config.yaml
model: "image classifier"
dataset: "procedural textures in two colours, tilted and lit"
train_examples: 195000
image_size: 40
crop_scale_min: 1
horizontal_flip: true
targets: ["pattern colour"]
num_classes: 12
arch: "nf_resnet"
norm: "none_scaled_ws"
hidden_act: "relu"
drop_path: 0.05
depths: [4, 9, 4]
kernel_size: 3
stem: "deep"
avg_pool_shortcut: true
widths: [64, 128, 256]
residual_scale: 0.3
label_smoothing: 0.1
loss: "cross_entropy"
init: "torch_default"
residual_init: "zero_last"
optimizer: "soap"
beta2: 0.95
learning_rate: 0.0016
beta1: 0.95
shampoo_beta: 0.95
eps: 1e-08
precondition_frequency: 50
max_precond_dim: 1024
merge_dims: false
one_sided: false
adamw_lr_other_params: 0.0013
ema_decay: 0.995
max_steps: 6700
batch_size: 96
epochs: 3.3
lr_schedule: "constant"
warmup_steps: 130
weight_decay: 0.1
adamw_weight_decay_other_params: 0.01
Rows from block 8 of a small image classifier, named by matrix and row number. Rows with one number belong to one channel. Each number is 500 + 25 x the weight over its row's rms, rounded and kept within 0 to 999. All counts start at 0. Numbers have three digits each.
After each channel's rows are labels from the 100 images, of 14976, where the channel reaches its highest value: "colour at peak" is the nearest of a few named colours to the mean colour under the peak. Only what is clearly more common there than usual is listed. The data: procedural textures in two colours, tilted and lit.
# convs0: first 3x3 conv (model.blocks.8.convs.0.weight, 128x128x3x3, standardized in use, each kernel summed), inputs 0-127
# convs1: second 3x3 conv (model.blocks.8.convs.1.weight, 128x128x3x3, standardized in use, transposed, each kernel summed), outputs 0-127

convs0.120:506492485482489478519526545527479512476461511482501532504517466522472482451532495490513512455505421479520498518517501544461493506514519499457461525455505536469488488507508494517501476468485508484534505494544487506476483515474530462553515504484498506486534498518488476546519503485503504493475513494487561564479463474530495525491518557513484513455473519505527480507512499500476486501519
convs1.120:471476503508496494504486504489471499537487503530490510478497503512508513496480575511517475492505484452480470478550503514511480518585490507527507500518524487504521489459464533474490473453515536534457473522469450468477525507509483452479520534463509510528528477500515537493496479483479511544476467531478532519504504539474492516496507526474517508510470493532534468465519472501473514501496
colour at peak: pink

convs0.22:520496510493517477492508467511464489502492512474536511495557513494510478528548523525512460462485491515542541510506545499494488486534467496462437471515469502534532513480517484537480499523473562485512528534507485510500498505485505468472477479482505506466467492504506502484550476509482474529485474478511444538470458506472508509514491511503467482513533527473482558484475457505505528501525
convs1.22:457495537477508508506485461485503479473500473535516469478510517522476491528559519490486510495513480478499510479472448507487491471503465527523528471565519495487513525493522482499495474496503565473470503491521497507520508463501434480462512494479481485471445507520509518532498485483499489517514499535536515485496498496504494500474524462542487471473453509504534503479470444488511556504546
colour at peak: black

convs0.55:484506490503527527500505480509481453479507554501484488518499507514476542522493509485562542462508476559492496474499499481477481476474444525525455475508489445524445516491500505529463478474484481497484510487512485501484517473502549467523484516481520526505506458493519514487486494482497533517489508549471491528471536537552506526550552495506517526473487519482457492511489505493483516506522
convs1.55:470474510530492464469491529495497515506519451515520506555517506483530499496483469498500546469481465515478441511532563462502554500481520497479474500490500496532515556507495519492518496503466529507524508516540500535533486459506511496464479504534487502510507449485485470520510505531469549453494502468521475484511496502478505469477548493545512470482533518536481499500526518506483472494518
colour at peak: black

convs0.58:495486522497528482541493507483493473490488492491517540499486519529485450488507529469474513527453507556516514540470507503519524511463490455512488461473484520513480540515507536475505526510461472509447510466448492487527501447500503515543506504530553511494495479505584506493526509479479525501499498538520483519461507463518516527503474491466509509499512514508478559487503479502487527514510
convs1.58:497556506492458482465489519473496505481461480446485498504475499499528485469480515487494478458496496489537533484479491519500480490496523440506495515515513489508500460505493483477509495472520537505471477473455478476482502522492478526534505526462472515542509482528511500483490559505474537532419487497480493499504499484469498511526480499485470564537559523458537473501516494519512507495484
colour at peak: yellow

convs0.84:482482498501518468485465534481471478481425534470495496532486499460481500474491496476518487523535493517533528531472520509449499511472508510518520498487513460484516497428500487521468496439474519517513481471538546503513512465518529476536525538486474494491517499510505510486504547499491485495512505452512490494538508491575506556532529499508482497471504486530524506478528497499502524500487
convs1.84:506459462510509473527502493479492488512517495462501520505455468531435511522474473481518546523514499501479458508507470515540518505492468498475507506493471558481526499539489543497455488539496506527537475500504497507513476512520511476535513476515501469489507548501434477499521514475506467459499499477468506486437498477451515510519516506496512522521488484490494494463454530459497476512531
colour at peak: blue

convs0.103:512478490516523511508508485504511479481520476546524545520445455489504503542467508489533481497519495464466545491474481526530514505511556506534485496497517481502505566469531497499468461512520517483535504504436502473472494475531519447500484511526507478493497514487483469491462487530522510501488522510472508493542509484470485516547461471519462536468476518480472524488512531507514523461514
convs1.103:440489530514518526480494476501527525519508518467525463492495499503531489538470465483497500434502518490502534504509523463501513530484501564559471522532505497500476487534449513463513513507501513460538487537522462499541467494519481532491533482512491495510478542490511541521501471478495466479523511484502548469472492502536529472512499518518493485527519494463497486455495531526532494491496
colour at peak: pink

convs0.99:528537513496473489494519473489491514534543507481502529526442471420511532528545501501505484482544497508522507507451467521456481468468507468511523498487463482479501510481512546474473489520542541483485466520516500480519503504512500473483472484557504518512524473499504529514484485503494548492503516508475502527546519482479514491557499483513511454463492528501489469495491502508514462458499
convs1.99:518498490503513540515529499507481505512516453504500521476466497460505450473550517526529516498515514480493526498486491530446536497492509485436524499555541497488517469479519512504488527490520528459494489494487479475485542509465463519529535472469495558495496485520504520531514479481501519494522510523450502515466450511481525516535445469500514526541493528482543491502494496484496527488471
colour at peak: red; orange

convs0.71:504557540532529565476491516472476463495540509529532505471537507491493552473517499509505506442499527484500498533480504473493529518490513521506425465507500482529510483520495510531467496477488477492477503514519511511484475484518548499481503498512502511501469477542546482490471490476520537500501478477460482502531497474484538481524474524484503482519438542488472473457525500493495524484493
convs1.71:454475496470519477502456525450510489473504478503460477483543530504485527494501516492511477512476482475495499515510495535492499488526498530494478526510473476459499527487449504560495479485524496493520527494502460539482528498525493460473478498545506484503511531462470464559521494525519484460527526475506534482509482480522548490470535513481563463508529502517480460535477503516494476515499
colour at peak: yellow

convs0.21:534518510536535525450531500546500468520543506503505498528505493490478466462492494493495484500485453454523484488456515512430466526517504492497548483477481492480449543504500459503522505517490506527505492517552470479544512479524498514480517516525490492488487461492520500529456492500528522475491472525515482532512477463557490540503458489491521500516510511512466473505491520549502491481526
convs1.21:518511479469522526510495554492524516491482512492504483496492542512496494501482481487495464485478479520516509524503436503479469489453494501496504471474441515498547482506491493515523476501495501508542513505453533498452484492513514531541492460530504489487536557518488446522488480490463487493519516459493481407524497492508487471500479551504533457508516500526467538499484497504505486522485
colour at peak: white

convs0.81:493491513487489442510512514530505519510494515489468490523501478498513478475485470504494523525512482516504512499465486500525507507477456470522505481473504492497522543513519474489518459494474474503456520488497501509495518507492528441534515500492483558499469501501492476519500493485526579518509485488488517557474492479513467537556536541485502489449463516499473494495518521500496546464587
convs1.81:497513467545481520487521505484455534485485524473535516523553483460556521541487513518483517512530507499519487523482466496537530488528472484484472465471457470523501523465504507519500492505468510477487553507471538526529489497500512492523464519466484503540504478485524534517497492492536534499488499512491493469509508501543522495514465469474520527484454473491476526503440484477534529456489
colour at peak: white; pink

convs0.56:465440511436483466494527484500488537492517535501484504487491484487452482543544498552531508530519484507495560539471484500505489517519529476488510569526499516477510494522495514448451554474462511460517477510500509522535512524464497485482525480465505521526509501480536488500538504520474481513506443477488498515502497503505495510526500508531518495496469454499507500488500465488515503512488
convs1.56:496495470502487492480513532503506500497415500590467491500466512480479498502511474474504517494527507510509454515485502509551499557563504517533466448518506478498482501481488481506483527511471536493507437504464540493494515503474512500486482496527480481493536444505508514503539496476500484500491537503508541487496526508507500519484529523516537485466475527522474530499482496491534522528495
colour at peak: pink

convs0.47:516483502532550477462500533475508479492514467492543511539474486506470489458463511517532492506481499522525508482483491500479509490510492499494467474485486505491472549472510539458528508527506493558457542477504529489520509452465519525474488504515458497496531502480499463519532496475475489481499479504470512477520511474569490545467548503494521468505454522530552516511495519525518511522515
convs1.47:485515514505485453515488538479553504510456535486447481480482506498526475503508479482517520475491478527493463506487471479495493528478501569524491504504490482526493452553503524499510497483484472528503513481485523502486502512495469499505498497509499494521511589520480485492434521503517489480489524489508469518469474475529429503458504503529494448492494525478491505471497523532465495526461
colour at peak: white; pink

convs0.37:510460511513460518520500499479540455478559540488501530501487543514446486481502523481507516495502491502509480526492488480532545497506486513538459509472497510446512520548525481502557530498455481442510494498506517498476498493519483525531531535518485526504503525508462484490467510476453471483567477445496485489493501525495490503485471502461507504504505506490494490490514547489521534467489
convs1.37:483543511506481464438510506523502518462524495495524498541512481487499490490519509483513505520496493528509456528475444451487487537485540493516524533498449526544499515469496500472535516467505462496528503500545517541500509518521497519525465453493494482457528507465506472511485500496516456489509529499508490506533483479506508531473506519513480533516499570534466492549467499493521529527515
colour at peak: yellow

convs0.68:496466540453498520443494529457525444501515516488536504464491518496476492539519508508529502507466495512493489528513503498466495463539483512512453493494495529507512515478463514502487545537473535527484543499525508509506507447500509475529558458474472542531507450510519460453524509512495523497518469499508525514485485521468478512503505501499549466511506494511506488460528472507475518473493
convs1.68:478485489463452451562495504521495492441499501499501511489445497489512523500477510536484510463475497512509505535477468480499486506480463531498457523478455490517478501492501486472465539507518509452536450474473512486494484521491508491511490499519465486487508523491511504497488550491482460467494460502501465502515541475467467488495457536515520496522465527518448537525472475454504497487501
colour at peak: pink

convs0.115:474463501543517491463479468543473486471556480477484499514488517455493497492508502482527456498515514502524522504474463504486503532469502486515519507472488492526491516495483487475529502521499471514497515490514518488520568502494499520475472561514483485495514453474531527528513533496504468468483463542503505571549517470520487491495524509488524524511527509473453484517496549494490439489518
convs1.115:495549500498493476489465529516525482544522495508486480510475522474472509493486502497525482522440479512496531502457494538480503513526553511492504487456469508468507527494487484473526508518490482543529544468519512461482485507481522498466547487528502477521543484495473470518491503547458505517480505483489479447532466493505469500489476538480502464544506505569482520483493506462520459510501
colour at peak: white; yellow

convs0.82:536534484508510508490503491537491455481535539540489552502491515493511518493508539509496512497495493454519503473454451512479504530508542443490555455480476517487504497491515499488468484480498518517570516495506514478512541481532514488493496516524482499494485513467527490525511528502502456460456479527462502495501510543496475519500508499458510475456549498496433521474521502530512496502497
convs1.82:509506498455490488506524560476551515491491516478497442523480511447493474502440465503489454494462505505483504509485535504511451484490515495521493493498516540502498496519491497530481463478517503517548501493488500517477479479554470487474506493529505463504524556514485497492494502520495468470534486494474515474474521471512507511455528568476495472546480497459500533504494484522531472534489
colour at peak: white

convs0.53:505455531521518501515504494471474510500535509524515510492492493430516508528563514491554492497489531533514533524458518514427524474458476486504429471536493489469457523491523568487499483536491505484480505464497484488540507459502477524511496499519507518481515494498519471522501503518473522490498505475513515472487504490477528532517498448497505495499477481477516532479551513508513505515507
convs1.53:485495522517534532477522524542488470482498512461532546517480444506492471497480499477490531500510496492498524457527488539501498530469492486525494479503498524472538424506474544517521487561507518489496518468515498522529485445493529504503503475501473485511515506518529495485464515464494498503472510509515486518465485545502520559509544488502473496509569491520466504496474476516506540472489
colour at peak: black

convs0.44:500515515518493523466499473508505511494578491508532511513492557489467541510533513486443536477530502512518510488489472490470493501507494480528529484437484473495511518507463503458476498467515501498456494517547513491523538479485467532510496506491469484484500481448537505545515506513491524474482503554473510500533521464517522549498519499485507464483527503531449476519496502513493516511454
convs1.44:507535508451486477503467492471513444496509487492531515473452525538484476535528512501476491505508487512502508486476463501511516490494491508459535500491486521506455535465486490514503518489483535479479424515477502524511486519448546521537496431494510485524496489483520459452496521477481505499486531462520541499480475535485520493532509508526519524499512436512470477494509511514512513500544
colour at peak: red

convs0.123:483528527486526497546501495515469465472526539546469552516490544478456502447497527484543517470488483510552503488474466489496498513469455494488470499472479538463516506540472501501502526480516485502521500463536494479494463484489461506514487531528476544500510479529518481473489549505460494500484499503495563508503498502514527490527490524498479506528481517540531519465498482472468487531514
convs1.123:489479521508523528459492494523524486491515490479494546550498488486486511499473516502513454471486502562504450517545549483508495504525533521512495500504475514542428456485502535519498502504477479481534502512494450481512489500516529515428492488488510559491470514480505515486502495472491465496474494519469501494502494541506490524517493486453474485514536449484518472452525488525480501503480
colour at peak: grey

convs0.17:480464472447511519480514488493480484505529487545506522497503498525498475512468492515528512484501493537518517492518511457534468487507557460509446524503507511465498481495516613514529508504498500522542534477486526488547456486463506484485509512548502500501523509488494483552508538487542479508481470477510480500530516485532498487477462513514486499542475506495476462492491491488494486491500
convs1.17:507502533507482560459487481495462526555534472506504497479530478458483506479541479500484472515509502540477473523537506520499489448534490535509503463474482511431480519550516503499458476513501481499507534495457518450523472520458491516528516489529510494458502527501488490502501451484510510507508486482516488482521531480489500519510492467465479511490462492480530528456534528501491528480514
colour at peak: red

convs0.34:510486495505470517500525468520507430478520448538490508535505520499512519495500487521489504465517508508470517468479522515476530492524498534561467444488520546470459482495486492515498496500469534487465463474452500487475506528529520493476502538546497516489463504457498501542527517551508488465447517527516467502477489526500516537513521521502521505497497489502443522491507469512493502472493
convs1.34:469489547506436448502494502478484509459482522469543528520526489511557496543504493521427476493500492500504497508527510531507519550509515519485465520495472517527532513526487485501528505521478537481516439503551530526520497494530490506497505477536481515564488475456506530483468512495478498475494473487525514492500494510500519489524502523517502472539492508473520483482452487468527510495523
colour at peak: grey

convs0.19:477469534485498497485500460465552515484487494471548512515521468526513529478496531509503521508503492544493495503497524526483490488478505530538436492448526498452480513482533525492537483475513492477519481482508460485517514471477510516523494548514532489501494469506501455572477495525474508476544478470512519475514522496515487528521518486446482532461524481458516535514473470503502516491488
convs1.19:559513507458497484500521500494498520487494507559496460496474481491529497468486496524528474478507454475464514490494476538472511472459515518505523475513501511507544528579472511494466493451523498518525583465529508526490495495545504522486486499518507502523496471481484466461498547515500501493479509508512497520509507509467540529462527445499524518503521522513490522495478495485473469514500
colour at peak: blue

convs0.95:475434445468473431522530486485481556506521524491536511492487504497503472505505488532519474538496462527487498474529500516529506504519520475529476556506497475491463530488509509462493493503499512483522487502487523496487487483500453498506468500556473510527519533475554461503521507500510523476495469476528497520485529517521537511505493468518469514454472497500493485539494469538505484542522
convs1.95:474520480524503514490524489533505507507513490537508485501496552528517495536519487498536542475477508490452482514498479495526539502540489514451475431495518518499495496516505483480524483548520510487513503508523520453476535489471486514520534485469491506530592465485500508488492511554492509516497527478477475492525492513468517496560504495535498532499511487533458494494476504538500462542489
colour at peak: grey

convs0.127:508547506542472499498486467573481473500518480480468543525472546509479483515515483494521492485508495491468504499484504481464454510533517509507541492473494481487482475459523518465479471542524513476484494481503516516500548484504487484510511520538473499487506458570481545510553497538493501523508508523486507505513480480507504487495499473502501474494567506460434509494496500477486525526533
convs1.127:523491495494499474502505521545522467475506475499512495517529496480484529538491463504542516510492558523501461490515485464493512471508456488545538519530477489502496519546503522478494473497484503542492522502498488483488565486515473497514470520439510484501521521485516496512443524512487501442466536475460507491506556507460521536530501495481500481520481520494480507482523469481483529536448
colour at peak: yellow